A small multi-label image tagger, trained from scratch.
Model: 8.08M parameters, activation relu, depths [2, 5, 5].
Training: 10100 steps, batches of 64.
Rows from block 8, named by matrix and row number. Each number is 50 + 12 x the weight over the matrix's rms, rounded and kept within 0 to 99. All counts start at 0.
# convs0: reduce pointwise conv (model.blocks.8.convs.0.weight, 256x1024x1x1), inputs 370-443
convs0.87:40 66 47 73 34 58 19 43 34 34 56 52 52 51 47 45 62 50 63 63 56 55 57 48 67 67 48 32 64 49 60 53 47 74 39 47 64 56 64 38 40 27 44 57 55 41 29 35 51 37 47 50 53 59 50 55 61 38 45 44 41 51 39 80 31 69 51 61 64 51 33 44 40 44
convs0.88:40 42 49 66 45 25 45 56 46 46 56 41 54 42 55 37 32 46 38 40 49 76 33 45 53 60 39 43 48 51 32 45 41 36 51 39 63 40 56 56 54 62 44 51 55 57 57 62 55 54 33 38 63 54 63 55 76 63 70 51 31 47 58 40 50 30 36 62 58 70 53 82 69 44
convs0.89:67 56 54 60 63 63 49 50 44 66 46 58 65 31 46 46 47 42 59 41 33 75 39 45 52 45 66 56 58 37 40 53 31 60 29 41 56 39 55 57 67 46 36 25 35 54 53 31 45 55 66 55 77 39 36 60 62 46 37 52 71 77 59 36 58 70 43 36 47 50 47 49 58 50
convs0.90:43 20 32 51 38 52 41 70 56 65 61 34 54 49 46 62 56 55 65 47 70 49 54 53 41 41 57 34 43 58 48 54 49 57 84 37 45 59 34 26 65 58 70 57 46 53 39 38 55 54 69 52 71 31 68 41 39 57 37 57 33 41 59 69 50 36 44 53 42 51 43 57 59 41
convs0.91:34 36 51 68 42 55 52 43 58 35 43 75 48 46 50 52 38 66 33 70 42 49 42 43 76 53 58 63 65 42 39 51 72 31 51 50 55 57 65 48 54 49 50 41 52 46 47 35 58 47 55 38 51 51 42 35 52 70 66 64 47 37 31 56 55 49 43 46 49 57 66 46 30 64
convs0.92:51 46 20 66 56 74 48 61 49 50 57 47 51 55 62 42 58 54 67 25 44 40 35 50 51 44 40 33 40 51 51 37 51 57 45 31 46 54 72 64 48 55 49 41 43 42 63 51 52 59 54 54 61 62 48 32 63 49 59 50 47 53 58 86 51 56 78 72 46 49 38 52 40 31
convs0.93:46 38 35 13 49 71 45 42 51 73 49 26 64 51 63 58 62 60 45 44 71 22 33 41 27 49 35 43 42 46 76 40 43 47 41 32 39 37 64 65 60 60 36 67 53 36 48 38 94 67 62 59 44 52 44 33 49 47 43 42 69 35 66 50 52 63 66 38 44 53 54 48 61 42
convs0.94:50 54 45 56 44 49 49 51 67 59 44 37 47 51 58 40 55 52 67 54 63 51 42 51 56 56 99 54 45 54 48 78 55 38 59 59 48 45 54 53 51 55 41 30 50 45 21 41 28 82 38 47 55 42 66 70 63 52 64 78 50 63 39 64 57 42 66 46 59 48 70 46 62 41
convs0.95:41 46 52 79 93 45 59 68 34 54 49 50 64 46 43 54 62 60 62 58 37 47 47 55 49 35 50 62 51 53 49 45 56 29 16 41 62 37 51 62 37 21 47 36 30 34 74 57 52 62 41 61 59 37 49 54 27 52 58 55 49 36 60 68 50 68 70 51 55 51 81 43 40 73
convs0.96:57 33 70 57 79 56 51 27 32 31 66 44 55 55 32 22 27 43 42 29 53 71 58 58 43 47 47 57 42 50 60 35 47 43 54 46 55 58 37 44 41 57 48 46 43 13 66 49 56 46 35 44 74 45 60 56 46 38 80 61 87 63 58 61 25 57 42 69 47 34 56 49 48 48
convs0.97:54 33 41 49 37 57 64 55 35 44 45 62 32 30 50 48 77 45 91 67 42 53 58 55 27 48 56 35 51 36 52 37 55 46 50 54 44 43 48 47 36 51 37 46 54 72 17 68 48 60 72 43 56 66 50 79 46 64 26 63 75 52 25 47 33 50 53 58 35 53 50 44 45 45
convs0.98:44 53 44 49 45 51 43 57 69 53 64 64 49 30 50 58 43 55 65 41 43 36 50 57 58 53 31 55 49 49 39 44 40 46 52 44 35 50 44 55 69 39 60 50 54 47 52 48 40 43 47 45 38 32 65 60 50 58 49 57 40 37 63 72 36 36 57 64 45 54 36 61 56 50
convs0.99:62 38 57 54 58 70 64 42 55 56 34 68 39 52 62 44 27 38 54 43 75 54 50 56 61 58 45 43 47 49 63 32 45 48 47 56 38 60 57 51 33 73 63 51 40 40 32 48 30 50 44 52 49 38 53 57 42 47 47 38 53 60 61 48 50 51 36 29 48 56 51 51 41 52
convs0.100:55 47 53 73 24 50 71 53 42 33 55 56 81 40 23 59 43 46 48 50 67 45 49 55 69 37 46 67 57 45 82 79 54 49 53 40 34 40 55 44 55 08 47 45 61 42 57 39 47 49 63 43 36 53 76 64 47 54 57 32 35 54 68 48 41 59 58 24 50 54 69 40 57 37
convs0.101:37 33 51 52 49 42 56 43 44 42 68 57 61 55 39 54 55 49 32 61 33 36 20 49 65 51 53 54 57 46 66 50 46 46 24 34 48 60 45 39 56 35 43 59 38 55 39 70 55 56 42 46 65 54 46 51 41 44 35 58 67 59 47 41 43 50 45 49 37 47 49 55 47 31
convs0.102:56 46 69 70 30 65 99 80 49 52 59 53 46 48 52 81 39 54 39 49 45 51 61 50 40 30 63 48 72 62 50 27 40 53 36 46 55 62 51 40 52 42 52 63 57 37 60 47 71 45 48 54 51 62 54 52 50 54 69 28 44 28 52 62 30 73 42 35 68 72 25 46 67 27
convs0.103:34 41 37 23 67 35 58 48 39 36 39 40 59 49 43 77 32 51 54 57 45 56 50 45 52 43 47 51 34 45 50 28 52 45 53 58 69 37 38 31 60 41 36 64 50 34 38 48 40 40 58 59 47 37 45 10 58 51 34 49 52 68 43 39 53 52 57 56 55 73 41 56 30 39
convs0.104:30 35 68 35 27 60 57 47 62 48 33 69 59 70 51 44 43 44 80 32 53 71 44 61 60 39 45 33 43 55 61 51 71 78 39 56 42 52 55 51 46 23 44 60 39 52 52 54 48 48 47 34 44 84 58 34 63 32 48 28 53 65 47 55 59 51 24 53 41 62 49 47 59 49
convs0.105:41 46 45 45 33 43 38 53 31 46 57 42 55 44 55 48 52 51 43 57 17 79 47 40 62 41 47 52 65 50 41 51 40 42 55 36 50 41 34 53 46 51 51 55 53 55 48 45 43 27 38 52 47 58 36 35 25 55 56 39 26 15 43 60 71 60 58 61 38 59 41 55 67 52
convs0.106:49 44 47 55 46 44 51 42 53 43 37 42 61 56 52 55 71 51 78 50 49 46 41 46 53 43 68 31 53 54 57 44 52 58 53 62 42 39 51 77 49 21 64 52 46 55 35 49 56 66 44 19 57 70 43 62 48 42 55 60 58 59 51 32 40 41 38 39 68 40 43 56 62 48
convs0.107:41 34 18 53 57 41 51 66 45 48 31 50 39 58 50 61 52 61 46 68 71 46 49 48 55 55 42 43 39 48 32 36 42 63 58 52 60 58 56 47 63 45 39 48 43 46 55 65 70 37 41 42 62 74 44 55 56 54 62 57 45 46 27 49 58 50 61 41 53 51 46 60 54 62
convs0.108:53 54 49 37 64 40 36 53 71 77 59 40 45 53 30 43 39 34 56 48 55 54 78 48 43 67 55 34 63 51 70 43 29 75 56 58 27 48 43 49 44 40 59 56 55 33 51 69 57 24 46 50 50 54 65 52 44 44 49 63 46 42 41 27 45 55 46 49 63 50 53 57 56 52
convs0.109:37 29 49 54 54 41 64 37 35 45 48 57 34 53 55 49 35 38 55 42 37 27 37 48 45 37 45 69 51 56 43 43 57 58 44 68 49 37 43 48 41 54 40 46 60 39 74 57 74 48 31 42 44 56 31 61 65 52 56 48 50 47 65 67 68 29 50 62 41 53 48 55 40 32
convs0.110:40 42 51 64 46 46 55 34 59 67 53 61 67 33 55 52 63 35 48 58 51 53 74 42 63 58 59 45 46 54 60 42 44 54 45 64 49 63 42 44 44 26 47 41 77 43 57 44 61 55 37 34 52 76 41 43 47 51 66 48 42 49 53 45 46 41 43 78 51 75 61 52 42 38
convs0.111:55 42 26 55 39 42 56 61 27 34 52 64 33 46 34 34 60 32 38 40 64 64 35 45 43 39 58 42 55 49 71 45 54 38 67 44 54 45 62 57 56 55 50 68 47 49 66 47 26 39 40 47 67 41 43 49 31 42 43 53 63 36 41 51 54 77 48 36 55 74 31 46 41 51
convs0.112:36 41 48 67 80 45 69 38 57 64 38 41 67 41 43 37 32 72 31 46 50 25 42 53 46 35 57 66 58 37 67 42 45 49 56 48 43 87 48 51 31 47 55 28 39 52 66 51 63 48 62 55 55 34 43 52 54 39 60 29 62 42 69 33 71 60 56 47 71 49 53 53 33 36
convs0.113:45 32 58 50 52 93 49 53 65 53 40 38 53 34 62 49 50 29 48 40 60 43 47 60 55 38 45 50 64 46 64 36 36 58 75 64 59 45 37 34 65 44 55 51 49 48 49 40 55 55 56 76 59 24 47 64 50 44 73 43 55 31 55 58 42 69 72 56 66 62 48 48 52 50
convs0.114:52 61 53 43 67 58 47 58 39 53 57 44 50 45 32 37 63 52 57 49 70 52 53 39 56 42 38 17 43 56 66 32 60 53 54 51 49 45 43 67 60 39 56 51 55 45 39 58 26 47 40 51 44 60 52 69 64 50 55 51 50 53 39 58 61 56 71 43 58 40 48 44 40 05
convs0.115:43 42 39 60 55 53 51 44 80 56 80 65 73 43 37 42 57 53 62 38 33 35 39 58 43 73 43 51 46 60 59 46 50 46 60 70 71 45 62 49 50 38 30 30 39 44 52 48 62 67 54 34 53 69 57 57 47 57 61 50 61 45 35 36 42 64 60 52 41 59 77 29 44 83
convs0.116:68 44 68 54 51 62 35 41 36 53 40 56 51 44 30 20 29 70 35 67 47 42 54 47 66 46 41 80 67 49 64 50 43 59 39 54 65 40 54 44 47 34 45 42 86 49 66 66 36 56 47 43 29 55 27 41 47 48 52 58 86 48 67 41 68 37 45 46 75 49 44 60 35 43
convs0.117:55 40 33 43 40 82 35 41 55 68 39 37 55 42 58 44 35 51 42 50 46 67 49 52 45 49 53 34 47 47 30 39 64 51 88 61 63 41 46 62 47 37 46 51 47 60 40 49 41 51 54 45 38 58 31 43 70 53 66 55 43 58 55 53 32 38 53 67 60 16 57 86 46 58
convs0.118:55 48 51 53 49 60 06 49 26 51 72 35 58 60 37 34 49 54 69 56 46 59 54 59 68 51 56 40 38 55 29 40 43 45 43 44 41 47 46 34 50 51 71 40 69 69 51 68 54 44 48 40 56 48 39 50 53 57 54 22 49 48 39 34 45 38 48 59 50 45 48 21 54 55
convs0.119:26 49 49 69 47 58 46 53 64 41 44 35 68 53 51 36 41 35 31 48 45 63 33 52 57 38 59 41 42 50 55 62 56 48 58 34 39 68 46 30 73 52 62 53 32 51 41 37 55 33 49 60 61 38 50 40 50 38 55 50 66 78 26 47 49 55 42 48 57 42 30 46 59 57
convs0.120:21 47 41 39 44 47 39 50 28 36 38 22 70 24 28 53 47 55 51 65 61 56 56 39 66 36 45 60 59 51 50 53 38 49 52 71 70 41 34 68 37 31 42 38 78 33 55 49 67 39 66 50 65 40 54 58 67 41 37 55 30 40 38 51 46 47 45 26 59 48 49 52 46 69
convs0.121:50 44 77 47 44 49 56 37 40 61 54 44 48 53 54 52 65 34 42 58 40 48 54 57 45 42 80 48 58 47 60 35 55 58 58 47 60 47 52 54 38 55 69 48 54 70 55 46 40 47 46 40 43 50 45 49 37 38 45 53 49 40 45 29 38 50 63 56 52 56 45 35 57 53
convs0.122:40 58 44 69 62 52 37 82 53 53 47 64 55 58 54 20 48 59 47 48 56 47 43 58 40 56 28 38 54 57 50 57 49 52 29 59 28 46 16 52 19 28 48 38 50 60 39 51 43 53 64 39 43 43 70 66 51 53 42 69 44 50 41 48 35 39 43 58 36 57 32 41 34 51
convs0.123:42 55 48 57 53 52 76 74 33 65 41 44 83 55 36 56 60 45 45 47 64 30 80 43 36 62 49 53 47 50 87 51 57 49 58 40 64 57 63 52 39 26 56 39 59 35 40 61 71 55 67 45 29 53 50 51 56 59 70 23 45 47 39 34 56 53 41 39 58 34 62 40 45 37
convs0.124:44 41 48 51 53 56 51 35 66 66 46 49 68 41 67 47 55 45 60 58 40 60 45 46 33 57 59 59 38 45 58 35 63 61 44 66 73 60 48 42 36 65 27 43 39 66 45 48 48 45 32 37 46 39 40 46 40 67 65 46 76 61 49 74 31 61 39 32 90 56 47 73 58 49
convs0.125:40 26 47 50 74 55 51 53 23 55 59 73 27 40 52 24 65 56 65 46 51 64 31 46 71 65 46 43 57 57 38 30 54 47 51 53 49 43 54 68 49 45 53 68 50 38 60 40 50 42 43 51 50 23 25 71 29 38 54 39 62 40 45 40 54 52 67 69 55 48 24 57 48 42
convs0.126:49 49 47 41 43 51 61 49 53 56 31 42 65 27 52 64 46 41 37 59 75 51 36 48 64 51 44 61 54 38 49 48 67 57 41 53 48 40 64 47 53 58 58 62 42 47 74 58 45 68 71 64 64 35 53 60 51 49 59 55 28 41 62 40 57 38 44 66 44 54 51 54 37 38
convs0.127:32 59 54 42 70 37 61 33 45 46 36 40 36 62 52 63 44 55 50 50 88 45 53 53 38 49 63 41 73 55 55 64 54 47 26 21 62 30 68 44 26 47 53 59 49 47 62 73 32 38 53 55 54 40 52 39 55 52 58 32 50 40 41 73 46 52 62 50 39 66 64 50 42 40
convs0.128:77 46 45 35 93 49 80 57 65 51 73 60 57 26 48 55 60 65 44 74 48 43 49 43 60 50 50 48 44 34 25 63 51 49 49 31 28 76 49 30 54 44 54 55 24 65 45 42 42 48 28 57 55 40 56 59 24 69 44 59 37 49 39 34 50 34 70 82 51 53 53 20 43 41
convs0.129:55 56 52 34 55 45 42 34 42 45 46 62 50 44 52 62 71 67 58 62 51 48 55 48 51 54 43 23 34 58 47 40 32 45 39 44 48 51 73 47 39 31 65 45 48 60 23 56 46 53 40 48 45 38 41 43 47 42 51 37 50 69 33 43 38 67 45 49 51 43 68 57 55 23
convs0.130:69 35 46 53 36 37 49 52 38 53 56 47 33 42 37 58 56 44 52 36 44 38 44 46 41 66 49 63 39 52 71 56 57 80 75 47 51 66 60 40 37 30 42 46 42 38 65 59 43 62 47 51 47 44 41 38 54 49 60 50 64 45 38 43 34 41 70 43 52 66 50 57 39 43